python train.py --input="log_mel" --vocab_size=7471 --encoder_expert_mlp_ratio=1 --encoder_experts_per_token=2 --encoder_subsampling=2 --text_encoder_inner_norm=false --text_encoder_positions="learned" --residual_init="none" --beta2=0.999 --lr=0.0035 --beta1=0.95 --one_sided=false --warmup_steps=1440
Rows from block 4 of the audio encoder, named by matrix and row number. Rows with one number belong to one neuron. Each number is 50 + 10 x the weight over the matrix's rms, rounded and kept within 0 to 99. All counts start at 0.
# fc1: MLP up (encoder.blocks.4.mlp.fc1.weight, 320x160), inputs 108-159
# fc2: MLP down (encoder.blocks.4.mlp.fc2.weight, 160x320, transposed), outputs 108-159
fc1.10:54 52 43 35 50 59 56 47 45 54 50 44 40 38 69 45 45 22 61 53 49 52 62 62 36 51 58 50 40 51 57 55 68 44 56 57 55 82 49 48 60 47 53 54 33 30 62 50 43 25 58 57
fc2.10:35 45 40 67 60 51 46 41 42 69 56 67 71 58 30 40 44 50 46 58 46 41 52 46 50 58 35 59 53 51 35 51 25 61 45 43 52 26 45 44 46 63 52 56 61 66 30 41 65 60 50 49
fc1.11:56 49 52 58 58 47 53 47 51 31 48 47 42 56 50 44 34 51 34 47 43 45 40 49 42 57 54 48 43 63 37 45 50 29 39 40 29 47 45 40 33 60 46 61 49 64 63 55 43 54 50 49
fc2.11:45 55 49 37 57 51 48 58 68 52 50 51 66 53 60 46 50 51 56 53 29 64 62 43 48 46 53 47 51 34 77 35 39 40 58 57 52 62 50 60 46 47 43 44 46 47 35 47 48 53 52 43
fc1.12:28 47 40 42 55 52 51 47 50 57 71 35 38 61 36 42 28 46 39 38 50 49 70 50 33 40 61 54 55 46 46 60 52 61 61 67 59 58 36 39 58 45 48 58 42 54 42 60 41 46 65 34
fc2.12:51 56 73 45 61 55 37 45 37 44 32 55 47 76 50 60 39 53 53 86 56 42 59 35 56 59 58 54 65 59 36 54 57 40 63 51 45 37 60 48 44 48 47 42 48 40 51 52 48 45 50 57
fc1.13:50 40 52 56 51 54 48 60 44 55 45 41 65 28 39 19 52 55 39 36 53 39 50 50 57 49 59 53 37 51 46 59 50 56 58 50 47 44 63 47 40 39 58 43 50 43 35 50 44 51 49 52
fc2.13:55 54 38 44 46 50 47 37 41 48 54 59 46 58 61 57 50 39 54 56 42 42 38 52 56 40 37 30 71 53 64 48 41 35 51 47 47 52 33 47 52 45 42 62 50 52 47 47 57 46 52 54
fc1.14:87 40 89 68 41 54 44 41 70 43 32 36 59 39 39 62 42 39 34 62 39 48 78 37 23 52 36 27 47 52 48 61 32 61 37 38 23 51 69 38 64 58 52 57 50 64 44 43 54 43 34 44
fc2.14:64 46 41 46 60 51 56 47 62 41 66 80 46 29 41 49 50 82 60 30 45 59 56 53 47 39 71 50 47 40 39 46 44 41 29 39 80 74 51 29 64 59 55 59 50 50 68 55 54 49 44 53
fc1.15:56 45 39 50 47 44 59 51 49 55 67 55 61 55 28 53 49 64 51 37 60 49 59 44 57 47 37 66 39 36 35 46 47 42 48 44 41 33 35 63 47 26 57 52 67 48 47 42 41 57 48 32
fc2.15:35 53 50 54 39 47 45 43 40 31 46 34 45 39 56 47 54 49 42 55 39 50 46 51 47 57 58 43 45 51 67 59 38 51 50 58 52 62 62 50 41 58 35 68 35 52 44 53 65 46 54 59
fc1.16:51 39 51 45 36 60 66 34 50 44 32 46 44 50 42 41 41 52 44 58 59 38 60 38 48 32 47 58 46 49 48 57 57 56 52 44 60 48 58 36 57 46 31 45 65 49 58 38 41 48 58 47
fc2.16:44 51 47 63 59 46 52 47 40 55 56 60 40 52 53 56 55 52 35 51 48 53 53 62 57 60 47 46 53 53 51 40 50 56 46 58 46 44 40 52 50 50 56 43 43 44 48 53 51 41 48 53
fc1.17:66 44 59 38 56 67 39 56 47 37 31 57 35 64 50 50 38 39 50 67 55 51 51 43 54 46 37 61 47 43 56 46 68 49 57 41 53 48 68 52 50 39 38 33 32 49 17 59 43 56 62 51
fc2.17:55 57 44 58 63 47 57 61 58 62 72 49 64 42 46 58 68 71 44 31 38 56 42 55 53 42 67 45 56 49 48 57 53 53 41 61 44 51 34 55 47 52 56 49 56 52 77 48 57 49 45 43
fc1.18:66 67 48 53 46 60 44 41 50 54 42 60 55 43 49 64 36 53 40 57 58 48 50 48 47 59 53 46 54 57 43 51 68 30 54 46 45 49 53 44 59 54 41 43 47 69 37 49 38 45 53 46
fc2.18:67 43 54 44 35 33 54 57 43 34 51 47 39 46 50 33 45 54 65 42 53 44 48 53 51 53 31 47 49 55 37 48 52 29 54 56 52 50 50 40 53 71 54 36 52 55 57 49 54 57 40 51
fc1.19:59 47 49 44 52 38 59 53 59 48 33 45 45 42 38 50 65 50 52 38 49 54 59 47 55 34 35 56 37 50 38 50 53 46 54 64 54 62 40 52 60 42 46 38 53 64 51 51 40 40 39 37
fc2.19:42 38 60 46 51 33 50 44 55 41 48 54 63 41 47 41 53 50 58 49 48 42 55 32 54 44 41 59 36 51 60 55 25 48 51 43 43 42 46 44 48 54 57 46 46 61 27 53 45 51 38 50
fc1.20:45 47 44 41 51 58 57 45 49 38 45 40 57 49 50 44 58 43 40 48 47 59 50 50 59 50 37 45 55 51 55 44 49 46 47 45 50 35 56 63 39 43 43 36 63 43 38 51 43 48 50 42
fc2.20:26 46 38 53 54 44 34 43 60 50 52 53 47 50 52 55 48 51 51 32 55 46 57 50 40 49 57 45 43 49 52 49 47 45 52 53 59 46 49 50 62 53 41 52 48 60 47 45 48 63 40 51
fc1.21:42 58 48 42 52 45 43 51 57 56 33 50 37 60 61 31 55 54 46 58 45 58 47 61 48 68 62 56 43 61 59 48 57 52 72 57 45 49 54 57 53 56 40 35 39 62 52 36 45 31 42 51
fc2.21:38 52 71 51 41 45 48 67 53 46 62 62 61 39 35 49 42 42 55 42 27 51 63 45 55 30 56 42 47 31 50 42 46 43 47 47 53 52 47 58 44 49 46 70 44 23 52 52 36 60 39 39
fc1.22:48 54 54 60 54 50 46 44 59 36 49 42 35 37 46 49 35 55 55 38 58 56 53 50 46 59 56 49 39 58 56 59 42 57 59 39 38 46 36 41 41 55 46 46 47 58 41 49 58 37 48 46
fc2.22:43 51 34 46 41 47 49 55 36 46 58 53 53 64 42 59 61 45 60 46 62 35 68 59 37 60 32 48 60 41 42 45 54 38 56 63 52 53 51 60 71 47 60 61 62 52 48 40 57 48 44 46